A small spectrogram flow-matching model, trained from scratch: widths [64, 128, 192], 12500 steps.
Rows from block 10 of a small spectrogram flow-matching model, named by matrix and row number. Each number is 200 + 20 x the weight over its row's rms, rounded and kept within 0 to 999. All counts start at 0.
Before each channel's rows are labels from the 100 clips, of 14976 (inputs lightly noised), where the channel reaches its highest value: "strongest on" is what is common among them. Only what is clearly more common there than usual is listed. The data: strings of digits, spoken by a formant synthesiser in many voices.
# convs0: first 3x3 conv (model.decb.0.0.convs.0.weight, 128x256x3x3, standardized in use, each kernel summed), inputs 208-255

strongest on: clipping
convs0.18,200,194,192,215,211,220,199,190,218,228,191,223,210,210,198,200,191,203,201,186,192,214,208,185,229,209,207,193,199,162,207,201,195,243,189,170,181,209,173,209,194,235,198,175,187,210,220,200

strongest on: "three"; first digit: three; last digit: three
convs0.118,180,192,191,197,178,201,190,190,199,165,200,182,192,183,221,202,198,211,194,188,197,199,208,193,169,198,196,158,217,217,178,170,178,182,162,212,195,199,227,179,185,206,184,210,198,184,204,197

strongest on: clipping
convs0.104,184,152,184,181,160,180,208,204,191,198,201,205,184,187,217,197,188,220,223,189,198,212,186,202,168,195,216,225,212,217,169,173,188,155,190,224,194,181,198,185,187,217,156,209,180,172,207,192

strongest on: clipping
convs0.40,210,172,222,186,212,195,199,213,207,196,220,234,201,205,236,226,205,217,205,193,202,218,209,193,225,214,214,204,217,196,168,200,184,235,206,217,175,226,221,216,209,215,212,165,158,229,197,206

strongest on: voice: low voice; thin (high-pass); pink noise
convs0.97,210,197,224,194,214,133,214,206,201,187,256,202,197,190,175,192,208,240,224,217,199,189,223,235,198,198,210,201,196,197,206,201,181,203,206,216,193,203,191,226,198,197,179,211,207,217,205,195

strongest on: number of digits: 1; whispered; last digit: three; first digit: three
convs0.107,200,212,212,216,204,189,205,213,208,192,173,205,201,216,217,197,202,210,186,224,182,209,205,201,207,194,178,209,200,232,193,202,202,188,197,208,232,219,189,202,195,216,191,226,204,203,180,192

strongest on: mains hum
convs0.77,190,169,188,214,191,178,215,200,189,200,161,219,230,216,218,203,206,190,178,193,168,195,205,203,178,188,202,212,185,208,179,223,167,208,205,205,225,203,206,235,181,209,203,197,191,180,212,167

strongest on: "five"; first digit: five; number of digits: 1; last digit: five
convs0.12,199,197,189,195,207,178,228,209,210,194,219,202,217,207,207,204,209,207,193,204,198,208,211,208,214,199,205,204,200,192,213,195,203,219,202,213,210,213,213,192,210,208,227,200,200,207,201,191

strongest on: "eight"; first digit: eight; rumble; pink noise
convs0.11,217,198,221,210,215,196,221,227,188,201,238,233,217,224,194,199,215,202,227,206,199,189,210,205,208,191,233,191,188,207,192,224,224,191,213,204,196,230,237,206,212,199,230,192,206,196,204,215

strongest on: "six"; whispered
convs0.114,202,204,193,198,184,204,198,192,194,198,154,199,179,201,227,192,222,201,188,188,156,179,202,182,188,176,203,183,205,199,189,197,216,221,209,210,178,191,179,183,201,219,168,226,213,206,169,197

strongest on: white noise; pink noise; first digit: six
convs0.66,214,199,209,191,237,175,216,174,218,190,189,236,213,191,194,217,209,189,186,207,215,234,191,218,162,231,223,217,217,179,219,248,201,198,221,167,192,204,200,182,210,233,200,150,162,194,222,213

strongest on: clipping; rumble
convs0.4,198,172,205,226,185,210,184,195,184,191,209,216,204,182,198,223,192,186,176,191,211,184,190,197,184,203,182,194,184,195,196,167,210,197,206,219,235,169,190,220,191,207,167,204,228,173,193,161

strongest on: voice: child-like voice; clipping
convs0.75,216,212,213,216,227,204,187,195,212,213,190,214,204,222,243,195,195,196,204,200,176,176,197,198,204,216,206,226,213,200,200,232,176,171,171,223,142,196,182,215,219,197,193,187,156,176,214,230

strongest on: "six"; first digit: six
convs0.117,220,188,222,193,187,181,203,193,193,173,211,192,193,176,197,194,185,193,249,192,227,207,190,214,223,184,221,208,197,205,203,212,207,211,198,227,180,182,205,228,198,192,220,208,196,204,192,228

strongest on: number of digits: 2; rumble; pink noise; white noise
convs0.95,196,194,210,221,216,234,200,223,185,218,268,222,223,191,191,208,222,210,198,224,197,191,222,192,208,194,202,204,196,195,212,203,210,209,189,212,195,212,194,203,221,204,217,183,197,179,205,220

strongest on: "eight"; first digit: eight
convs0.51,197,195,194,196,202,196,189,223,184,197,198,199,201,201,191,213,206,217,222,187,191,206,189,218,223,199,166,200,200,189,199,191,221,209,215,210,209,215,202,225,207,178,173,203,192,223,200,202

strongest on: voice: low voice; white noise
convs0.73,189,211,186,226,202,241,215,193,223,205,244,227,198,196,224,182,200,208,247,197,206,216,212,211,199,211,203,194,208,209,193,210,245,192,198,200,217,158,202,204,212,225,189,203,199,203,201,224

strongest on: clipping
convs0.94,214,194,162,202,207,174,200,173,197,189,186,185,203,212,221,193,193,212,196,194,205,190,202,191,182,187,204,205,217,192,166,205,196,192,177,218,200,214,226,193,191,213,182,221,202,190,198,195

strongest on: "six"; voice: high voice; first digit: six; pink noise
convs0.115,197,223,203,201,204,198,195,221,198,201,204,198,196,198,203,203,197,194,191,212,205,197,188,192,185,184,202,211,192,201,206,202,195,182,198,209,185,195,182,223,213,183,219,183,199,224,215,201

strongest on: "three"; first digit: three; last digit: three; rumble
convs0.17,236,222,207,198,222,191,196,199,209,207,208,191,218,198,213,185,196,203,196,203,201,212,202,201,198,205,191,215,210,207,201,226,204,189,194,208,193,209,183,188,188,193,200,208,214,205,215,220

strongest on: reverberation; white noise; thin (high-pass); muffled (low-pass)
convs0.76,180,221,206,200,196,190,213,202,213,223,204,190,189,196,211,199,215,195,175,207,208,193,214,190,184,183,208,181,207,197,198,181,199,196,192,190,188,226,213,212,190,209,186,207,197,212,188,210

strongest on: white noise; pink noise; clipping
convs0.83,204,222,215,212,202,179,191,206,219,180,196,215,220,188,186,192,224,213,222,200,226,191,208,236,174,170,239,225,166,136,222,208,191,233,205,201,182,179,219,200,215,249,209,173,218,189,211,203

strongest on: clipping
convs0.5,197,232,217,240,235,221,207,221,223,197,197,217,217,226,202,208,203,223,198,219,192,186,200,218,172,190,188,207,226,179,210,199,205,216,208,186,193,222,211,208,197,225,216,186,188,201,193,195

strongest on: white noise; first digit: eight; first digit: six
convs0.24,210,199,216,211,220,169,232,201,228,208,203,234,203,201,194,205,208,217,224,199,197,210,216,213,212,205,221,183,190,198,218,193,222,210,218,181,200,215,208,179,219,229,239,190,185,216,196,211

strongest on: mains hum
convs0.16,170,247,197,209,195,212,220,159,207,215,218,181,215,215,213,182,188,202,196,196,223,209,211,206,218,191,227,211,186,208,208,197,221,189,185,217,210,183,222,200,196,199,214,230,199,196,163,211

strongest on: white noise; clipping
convs0.93,199,230,192,164,200,186,208,177,223,194,197,203,189,196,223,195,206,211,198,199,236,204,181,216,219,174,241,210,193,199,203,216,214,200,194,209,214,199,200,210,201,225,189,205,187,191,195,198

strongest on: mains hum; clipping
convs0.43,231,189,210,194,186,199,181,204,212,187,174,184,196,201,165,185,186,212,181,212,216,179,198,199,202,193,209,221,193,224,215,221,170,184,188,244,224,212,210,168,215,201,206,248,222,204,207,204

strongest on: "eight"; pink noise; white noise; first digit: eight
convs0.90,199,187,205,221,182,189,196,209,184,216,219,209,180,200,192,189,180,214,222,196,242,168,202,192,178,197,243,176,206,183,218,210,235,203,212,211,188,191,205,183,234,213,214,172,203,169,200,219

strongest on: voice: low voice; clipping
convs0.35,173,229,191,216,203,196,212,193,207,230,243,197,193,204,201,190,181,205,206,212,233,198,200,191,183,184,229,179,201,202,216,203,226,210,188,195,261,210,204,203,189,207,218,246,211,214,196,193

strongest on: mains hum; reverberation
convs0.8,194,199,201,178,190,210,198,200,171,191,196,173,192,205,210,202,202,223,177,217,171,207,181,186,221,213,206,203,223,230,224,204,224,233,193,212,222,216,182,195,195,197,203,216,223,204,200,194

strongest on: voice: deep voice; rumble; number of digits: 1; clipping
convs0.101,172,184,182,208,170,215,213,221,183,194,206,193,185,202,196,212,208,225,189,202,228,203,217,175,162,179,196,196,236,219,178,175,196,170,205,198,168,204,187,193,188,202,165,206,207,213,198,205

strongest on: white noise; first digit: five; first digit: nine
convs0.58,173,233,197,206,201,205,173,185,182,224,199,219,180,215,198,211,191,194,181,202,189,179,173,204,195,177,202,173,167,165,191,169,186,233,196,180,136,178,191,187,197,205,219,185,195,215,194,201

strongest on: mains hum; clipping
convs0.46,169,242,182,201,208,178,198,192,207,190,206,184,226,201,217,212,210,199,188,223,202,204,187,205,199,179,214,191,187,196,210,211,227,215,189,203,231,217,219,208,193,201,201,196,234,197,206,176

strongest on: reverberation
convs0.103,184,197,218,208,224,203,205,200,204,188,215,172,191,194,204,232,194,198,181,192,181,225,189,184,223,191,196,211,172,174,178,217,188,189,197,199,81,209,230,212,183,170,201,197,234,240,201,219

strongest on: mains hum; number of digits: 1
convs0.38,217,174,207,209,206,179,209,206,199,188,207,188,199,212,189,222,189,190,239,214,221,228,187,178,209,213,205,216,193,188,196,209,202,211,211,198,148,193,193,204,201,172,199,180,197,155,190,204

strongest on: white noise; clipping
convs0.20,198,181,174,177,197,150,227,184,190,215,197,200,195,196,185,190,186,211,211,186,229,219,192,205,212,203,209,199,183,230,177,197,177,199,200,228,183,209,219,201,194,201,190,228,194,203,201,200

strongest on: voice: deep voice; white noise
convs0.84,216,195,211,190,206,193,188,191,208,173,163,186,204,225,182,205,181,196,211,180,227,176,221,212,152,172,196,202,230,190,186,211,200,198,197,201,187,219,200,208,203,210,176,183,183,211,207,211

strongest on: "eight"; first digit: eight; voice: high voice; rumble
convs0.45,189,205,215,216,218,191,215,206,195,200,208,194,179,197,174,202,184,205,193,210,195,186,206,201,205,212,203,221,197,179,202,207,194,207,192,187,223,207,225,224,193,208,223,183,194,206,206,175

strongest on: white noise; first digit: six
convs0.56,212,225,211,177,196,187,236,206,209,188,225,183,181,196,167,202,187,201,221,210,225,230,197,218,199,185,219,197,211,200,209,200,209,198,170,174,184,190,195,173,208,222,220,195,173,200,194,224

strongest on: clipping; white noise
convs0.65,212,200,204,207,199,159,198,191,192,226,214,212,194,204,215,192,207,206,179,207,176,185,192,188,173,172,179,200,193,188,181,184,172,209,205,197,198,179,198,214,170,203,216,233,193,199,188,165

strongest on: voice: deep voice; number of digits: 1
convs0.96,216,181,199,198,199,223,154,214,186,225,214,202,193,230,205,221,218,205,180,197,201,204,191,170,205,196,199,180,233,230,175,165,175,168,212,217,174,210,216,223,185,185,175,186,206,232,225,195

strongest on: "three"; reverberation; first digit: three; last digit: three
convs0.15,194,186,202,193,196,175,219,217,211,214,190,228,208,223,218,202,213,194,202,200,197,227,195,225,213,208,191,210,217,196,226,220,200,192,230,226,154,199,192,187,186,179,211,200,187,172,186,214

strongest on: mains hum; clipping
convs0.7,187,194,183,187,201,189,192,208,210,174,197,195,181,177,209,209,187,242,192,189,220,174,167,198,215,206,186,196,216,221,203,203,207,228,195,204,227,211,179,198,184,205,188,219,226,189,199,165

strongest on: "five"; first digit: five; rumble; pink noise
convs0.120,223,205,200,215,198,176,222,189,211,198,184,219,193,204,205,204,202,193,190,191,197,207,218,191,208,205,202,211,223,201,208,218,183,203,207,204,211,203,195,225,218,210,187,225,196,195,193,199

strongest on: number of digits: 1
convs0.28,169,202,202,193,201,191,209,210,197,208,190,220,170,185,189,231,206,200,207,194,229,189,185,209,217,225,199,204,195,191,215,213,228,210,193,185,202,194,239,203,214,222,198,197,209,191,220,183

strongest on: reverberation; white noise
convs0.42,204,182,228,173,216,214,210,203,198,197,204,212,183,180,184,217,209,188,206,225,230,213,197,206,228,235,213,215,213,187,209,200,212,188,206,204,27,199,219,191,228,214,220,176,190,225,211,195

strongest on: voice: child-like voice
convs0.69,204,214,207,172,187,196,203,207,226,201,199,227,169,202,195,205,214,193,216,214,214,197,191,186,160,184,206,212,205,184,189,193,208,204,187,174,263,219,179,200,219,219,204,176,159,191,186,187

strongest on: "six"; first digit: six; last digit: six; rumble
convs0.21,187,203,197,188,199,180,220,234,192,223,199,210,198,213,203,211,192,212,222,204,197,206,220,212,198,224,198,188,213,179,181,218,197,208,218,200,186,186,190,229,191,190,215,196,201,208,200,230